config.toml
translate = 0.12
vocab_size = 40
loss = "softmax"
encoder_kernel_size = 3
encoder_stem = "deep"
encoder_widths = [256, 384, 576]
text_encoder_layers = 10
text_encoder_mlp_ratio = 4
text_encoder_head_dim = 32
weight_decay = 0.4
Rows from block 9 of the image encoder, named by matrix and row number. Rows with one number belong to one channel. Each number is 128 + 32 x the weight over its row's rms, rounded and kept within 0 to 255. All counts start at 0. Numbers have three digits each. After the name is the row's rms in percent of the matrix's.
# convs1: grouped (8 groups) 3x3 conv, stride 2 (encoder.blocks.9.convs.1.weight, 288x36x3x3), inputs within the group 0-17, a 3x3 kernel for each
# convs2: expand pointwise conv (encoder.blocks.9.convs.2.weight, 576x288x1x1, transposed), outputs 0-143
convs1.251 106:128114084118128102161105032084099128128156128150128078128095128139128128128128140128128208128144128146050128128128128128128174128128156143184115128118128133128127128069128128128204102128128114194168221125216128198116128128128128118111128128128058131128128128128128093128106128128064087128128152128081128128128121128128115122194190147128128089128128074172077128079085124152148128069128102128128128128122044077128081128161223128109128150167146128124066128128128128177179128108128174128128
convs2.251 103:128128128143203095200124167112128235128141173128096128128128128162128128128096128128174128086128128058128128150109086174128128181128128198170160168169128128128106128128094223154141128128128111128128132088094128128128175128128071091058097064128128104128086077151167093155128192182128123128128128128128128113124142144191128091218135128128189128128169169103100157128128128128134103168128128067179128128128175071128107099128128121105128
convs1.252 113:189128128128128096112085128128128128160128128179128074128128205128128128128128043103153200164142082128119067208128128192128071110128128128128128185186105128101093155154154128128048128128072087128128128128125128154128073104136142128128128128146128128128128128128128068101128091128100083202184157179172128098144124059089080073066128159128128128124185150053100128131128128128128128128128101128128140118128125128230128161171075113041128128128128138128128178128051130128128184135128146128128
convs2.252 105:162206159139173128048128200128128128184128129089164143083083126119128128079128128128128133128036092128128128149233126128123128168111162126043184128128128128128115128128128167128128115161125128111128178128178117052211128128128128128128128128120128128128141128206128172128128128155162128128174128132128129095128133128079104128128128128170028128128115152128187162128178128116169127154128128123123174128128128128146128167128162128128251
convs1.253 086:057083128060110128128105082128128128108081151128128080128150128128091099128099109157128128128177128127087128154128128128128128128128128189128128128128128128158106231128128128128128099090110138128160065137128098093128116128109128077128128128068093128180167128128147128128128128128128128056128128128128074128128128180128128121128165175158128220169236128128128139212203145158159082213128128210128128128128128128113128149128104059091128128155155128128159199128142090187128128165112128104128
convs2.253 102:128128128054168166128128175128128128128128128128128128128128128128117060128128087128128128128097117128116096158182131132128128225159128128117104190214153128128128128128128128101128128128030085160128128128128128128122126163183128128128128147167128128128128124128128079128107128099128128190149128070128128128065088128128188128128128111128109169108177085128201128172128128128096128128173128128128185128128128047157128158188128128183128
convs1.254 093:158131128106149083144128128128075128130147130098049083128128108180128153094170183181068128164191119128128128132128128112128081132128084098128128091206128083091128128216117128157079135065088128128195128057128128099128212128128128128128059140128111128094052128126091128128128128128128155128128114128128128128167131128128099150128073143116153128103193090128098128110180136069086206134128128128128197143128128058128040103128074128072021128128149128128073222196105162156128192182128128128128
convs2.254 102:128128128131128128157128213128153083128151128128107128186130094128117128128093128128128127128173128178128128128080068128128128136128145175128189116111167068110096128128095095128128128128088192128128095164128128128189128128128128117206167152181163128134100128182128200128128183128128088128128225093128128184126128128128128128128128128141128128183078106128128128128135128111123106183128128128079174090160128118037128175128128191141128
convs1.255 106:088087128128081128128128128128128048039112128128222128085128042128128182128128128071128128128159179128128134128128128159091128128128085103128141179125128120128230128154142096135128123153128086101070113128106182094128109158128128135128128078128053128144128138128156128230169128030120187068128128052168069182147128128156128128128128125118128128091090128128128128069175128128128090124213158200128128091089082106128124172139128128164128109101128128128128128128138168157128128131098128097026
convs2.255 100:101128105103103169193128128056128161169128128109128128098180129094128085114128103128128128128128128128150183119128128128123101139173163128128069187102128108128128128088128128128179128128128128128144128088128195155128128128116128172128128157065128061128133128183180128174128152166128206087152118128079070128128128128128137128128189209128128128128128128128128123125128128128128126152148227128122142129099108061086067128128128128128128
convs1.256 103:128193106154128128128128150128141128128187151054089061128129103176154047128128163128128123097128128087125128090128128138128113128128128128128128157128128078061128128169128035128128150210128128230128128128080128128128128184084102175137128093128184128128128128128105143163128128145128128086103091140118127085128052206171170094128092095159157176093128206083057128128164128128182128110094128132128141128128095195128128161056128164128128176051128139158128104157135130128128128195113132128128
convs2.256 099:064104116128128128128203128128128128073117145178090128128128128128101128176094128128208188096128128175128128128181128128199174129128128186128098128133158128176176165146137082142060154128075128128088128128128153128159128082128094052128086128128128095128168128103128112131128196101128152183128128128171128128128158128153118100148127128026144186090109128072165128049128128067117128124128128128128128254208108138128104128128105066128128
convs1.257 110:147128128107156128083128096142185128128207128128128128151128151190128102128105140167154145121128128147120128128100199086169128128128145128103128128128128188181141099128154037128182128128107148128084128128160128067176235128166128193134054163128227128175072128147105128126067086128128197197137089128137128128103092154128128115159123128154128128096098083128128138128128128128128122128073115128163191075128128128128128129128128123173102128128128100120067128076108055128129128128128128094128
convs2.257 108:200127162128128128128128177206138128145128105128128128139128128128128128106062164128184128128128128128128128121128101086128163139128135128047128128123128128128097128141066055027128094128128128149128128128213129128143128128128128041128128107110128072080128186128147119128106128142067128128142128123128143105128129128099128153128177128128128064128128128128097120128128128128113128159183081165101128157187088128068137128090113128128130
convs1.258 086:128121128152128128076128128128095117128173049102123052174065167128128128128128192128155151170128128188188128098128130128107128104128128128128102157128128121128090128128128167128090128119128095120128128143128128103175128128128128128128128126084074118128128140128128128102128166128152080128112182215143128073128128128192145190180160086187032128128218183162128128128092207128128185128128128128037128128188128128140128128128097150128128065128128248128128128150128171209128202057128128128089
convs2.258 098:126126128128255094128128128128178128128128192064128101128126128128128128128128093064128201128176128177128188128029128128160128088128128128225128128128163048128128174128128116171096184128194116131128128128128128128183156160181023128128115128228128128128128207128128128110075163128151125128142128058128128053128128128092128134128128128128102108128128087133128089128128064108088102092117128103128129104128128118139128128128132151023128
convs1.259 080:113128083097063128128128128128241128128128207179248209165212196155128157210128128128128060128128128077083108200128128128086128114194128128128177128128128148128128128129175128128128174128128137113128128128128080128128128128086068051128128007128128128128170128122128148127069128128128181128156128128195128128151128153128240128128058088101128128128128113128128210128191128128128180128128128155146130050128121129160128128188173128128205108128125124086111128128128128128138128091156077128121
convs2.259 105:178136128128128182128128181087095086107128133128175203098128128128128087128173063134128128128166128143128128128089128128128121194128128182127062128128128154128115146190128130127128128188174149137128128128223128131086128128192128143128128206051072191155109128128128155128101128128128128164155207080128168128128084128128128074128128178087165128172128128195128128109128097196128128128177174128139128128128128128128128128105128116128094
convs1.260 098:128055128152091080128180128220128193128184167146133153128128111109128140128128085128128128128094162060115182128128147089128154058131128111177128128144136128069128140128102128128053114128097094168120128128128128128128128067154152191168153226129135064080145128086140163173128128090177095161128128128150150122128128128138128109128148156157128128076118128105128151154107128087041092128128128128181177128110128085175089128128095189115150128140180128128128109152184097166055160070128128128124
convs2.260 098:122128110171071117128128158087111136088128128134083164078127176128128122128128128128128128155128128128117166123128128128075128091136128128131128128128146113216128128033128168229067171136128128128128128206197128128128155128128128132097128145128128128128063128128128128127120128128128128181153095128128128128128117128058097239128128128128135113063128128071061128102128128128057029128165152128104192131178128172128083128128167174128128
convs1.261 084:115022128187077128128171196128098069153170190128128128070128128128128194128091057128128073062086130156128128128128128128128201123107092106138118128128052128128128128095163095114128128162120178212126128128128128128128128216115128089167142188128166128128128088128128116103134073133128128128098133128167128128128128084192128063128185185128128128128128132128068137083134111128139109128088128128111128128128128097128128128120128128128128128128128075100176128128083128070128128128128128109149
convs2.261 096:141162084128086116128086046053207128128170107128116128102128128128128128043154113216128137101199128146128128077064128128128128079124128169069128076079110128098095128129128046128128149210128128195080132128171122128115128128099157128047128171128128057130075128156128080128113058128128128128128128148128128128092108128128134182137134159128130128231186114128082128094128128128163128187208164204127128157160166234105146128128128128172123
convs1.262 105:128128133128081128128081153131158128122071128106128128091128128128119122128107128121128128128192174128120156128073128106128068103075128128142128158081128128176128128128128128073061128116169122069167119128060128082118128045217128128127128095101146128154128084198090168165075162100157073128187128227128128173108128067078129217091126162128145128135117128128128128128177091128128128128128151128128210178188128179082067128165098081128154128082128126183222078128199128128128128084128128200128
convs2.262 096:128127128128128068128063086183128128128183132128175121128132128128197078122143128128128116070128128128128128128185090120128087128128135128092068128121128124149048128128128128095128128047078175129128128128120164077128212111156128163128128148128118128083105128074211189128128128128079162152128151128171128105128032141192128128049211149128090147228093128122128128128128128149128049155081174092120093061163128128117120128128075128128128
convs1.263 108:109128128128101128103128153186076073177131078162157128097180128037128128060082108128128128128128128128159128128128128033128162128128128128160128128128128110077074128108128128128198128128174174128128128190128128077102128128099093123165128170128083128181128132128128128144128128156128105128121128128128094173128123128077073110128186187134131126173188128166088128122066091201053116128128177077120181128171128127128155104126161128128139128093166128128128168143058128107175157128128198117086
convs2.263 099:106115138128128128128128087037128128080128102128166128128184102128128128128087128128128196247128128128143128128128128166128128159115128128128113128155128150128128148128063239099177128137166128128119128128128128128067168177128128128128051167128128136182128153059128128202128124128173128128112128154128091128113128121091186128128128176139141060128128128128128128137091204128128088128138128128175128128128235108168093128132137128128128
convs1.264 095:128128128128128128128128128128140128062111118097052147204207128128070177128153128164128168128128128051128128128128128128128128128128128050128179128128097128154146147195128097105128128128117142083128044123109119095103128089107128094086083128077128118155128065128128128213128128151128060232142174192128065128101057128128202228131128159128105133128128163166131128128071128128128128128128128128128128087156052061128110128128166128172190128128128128128178089128077128128172128128128128169117
convs2.264 094:105128189203128121096079139128128128128141163128071128128075128108128128128080128128096128086135128128128137123167128128129128128200128126178128128061164128128128109062128128128128116128128128128128115128091128128121128128128134186079128172128128084179174140128128155128128091128144128154128128071128162091135075125186128130128181128158187128090103128126128128084177085128128081098172128128128128152128167128155128162128128150128163
convs1.265 082:128164128128128128128128128030122037128128128143066108111128128128128128117128128128161128128087158160128128128128128072065128079128053105128047128100128128128128106128068128128128128128128052045128051128128055093087128174108128154128128128128128133128128128128128128128165206128215098192107147128128128128128144128128128128128128128109128181128128033209128162128096128067128128128128161200128204160128128108128172124079155128128128073218128128087128128128207128215128199128128128128128
convs2.265 108:128186091128128132171128128128072128063128128128133209128207128149155128070118101063190104093074103128039128128158109095128128101128132107128128128162123116101128119153081089128195128128128128078178128135099128128103128128128128146128135128128173128193113191128089128094128128130128102166128175098128128128128128128118128128128063148157160128215128086082128200128128129058141040094169085128098125128128128161194092041090128053184097
convs1.266 083:128095162128128128128128128172128128128061128160128128128128152128128179128157128076155101105128128098128128081128128106209172128050128033109128167128072058128128047046128128076055091128069128178128128116128128123165128128128128128074085066128128128114051128173157128128249169158145128129187128171128090085110181128096128128128128128097138128128128082176174128198128190128155198128160128171128128128128128024128128136113060128128159101081128078128128117128128083128128128128128081128128
convs2.266 102:169128128103091128153128154137128149142170128128075150128083072128128128098163128064128128168128182130052128118128128128128146159138128128084128134128126139128157065128128224128210128090176128145158176110101128140187128141113128128133186128197128129128128128128162193128128161083128132128073097187097218166128128100128143197068080128199128149128085128141128116128128148128128057131161128128128128128179128128136128128073128172135108
convs1.267 086:060128053128172128121128128128033128128101128010128128128128128195097128128142128128195108128128128110128180198071128086123138128128128128041048128128128090128128140128128128128158184122128128128128063128129128128128075128128128128128128128149131128128127128128128175190110152169164068128107146117083128173128128128167089128128128128082128128158128128128128128138123128126128147128128128189128095128169180128144147157067128128128128064128128160173128128128207118170128128164161128152128
convs2.267 098:106128128128128109128128128154128091128128157128128128128128168148063099196128128079128090128128128128157128128110147097128088162088055201090128128080185128184128154128111111128040128128140128112128128123189128128128155128174160128128077128143151128128114128138089128128128211128128182128153128158141128189128128128128128128187134128128186083165164128084128128128128128128128072152128126128162128175128152128128128128192128131056085
convs1.268 091:128128128106097095117130128092081077090128048066079049128128202125128173128128133128128128139098128128128107128162128182106196128117125128128186208152144100156128128128203128128128128128076128128128128072174128128138128065128128150091128049128128194097175163255128128128128159154128128128084143171128128151128128133128128128098052128096128128128128128128128128053106128128121107071128128128128128204067094128132128128128128164128128128128128183128156137128128113120096174128128128135128
convs2.268 113:128071128168128166188128100128128098135128128156128133058160124065128176125128128165128128087128128128128155128043128092117128128137013131144128128015128196075128160168115107072128128112128089128128128148128128128156105128128128128128128128128134128128128128054156128128212128128137195077093164128074064054106164128128128128128100164128096120128144128128128128128128037128128145181097128140128128128128128188088100156149121128086128
convs1.269 079:128165132128051128128061128155128119128215128103128128128087128128128128128128084128128128162128144128128128122113128179128128104094128128128128111128082128059093128181128128128128167182206086128128128128053128119128128128057128111128128128102128224128128128128164128128157151128128149128128049128166076128128128128128128128094132128128104204205186128128128128061173128120174118128215090080157093128128128128128128122093128128128128128128128128128145101044128128089128157128091086128133
convs2.269 099:128128128104128128107130128093217128093034062128123146128111147061128128126152128128125195080128162157128128171128096071128128101132140077083077069090151128108153128077128128128128123182128000128128094156128107128174128128166052068128128142128128128095095142128162128128177128128128084128128128157128079086072147197109128128128111128112128128147128106067128163025116128114128128128141128128128073144128128126164128183185128128099146
convs1.270 107:128197136128128075128149108191174128076244128182128112128120128115128128085128104128128095159128128128151128128159046195128043149089082128128128142091128109132128128237128128128128128074080114128054097123110080128095108147128128128128123128128079128135128128128043128084081128230105046181175187241128069137152154128128124128128118128128135128089128128075128128128128128128178128147128145128128130128128178133128163174149128128100128128128162043128097149201176128128128153128128147190128
convs2.270 108:128198091146123160128202128128128128128142128128128096123077185128128174201198128164130128128128128128128186126128127128128084128092169151128128128128086178128133178177045128128158128057094128128164141128158128128120090128213128128167112099210177156128128129120094128153107173191128112124128092128128169171128128172128173128128128142128128164128128045128078128105105128128128128084128128162036227128128128128129127128094099128093155
convs1.271 090:119116128115142097073102070148128128135128184128255166128110215128155093128128128128171079049128128112161095211147135142128094128128128073172116135128213128128073090128089128128209128158170207128128149174128123166068128128122128079128146128128128128167120090179128153128128128128128128128176128128128180206145128128128128128098128128107128192098128128164128128165128128128128143123128159128072148090128128128121138128066153122128214063136128099094190102128126128071118093113113070072128
convs2.271 102:128128128094105128192097128129128142060176178128101128102134128128128084074118104128126128118096128128128128128177128056081128133128128128095165128079128128096158193128149128175144180161128151128128130166128228128080128128152128128128154128089128084102128128199061176128128115128128128128128128128128126084128128128109128161186059161124128128128167090128128128076128128128169128131139127128128128128160128187191128128128128128128128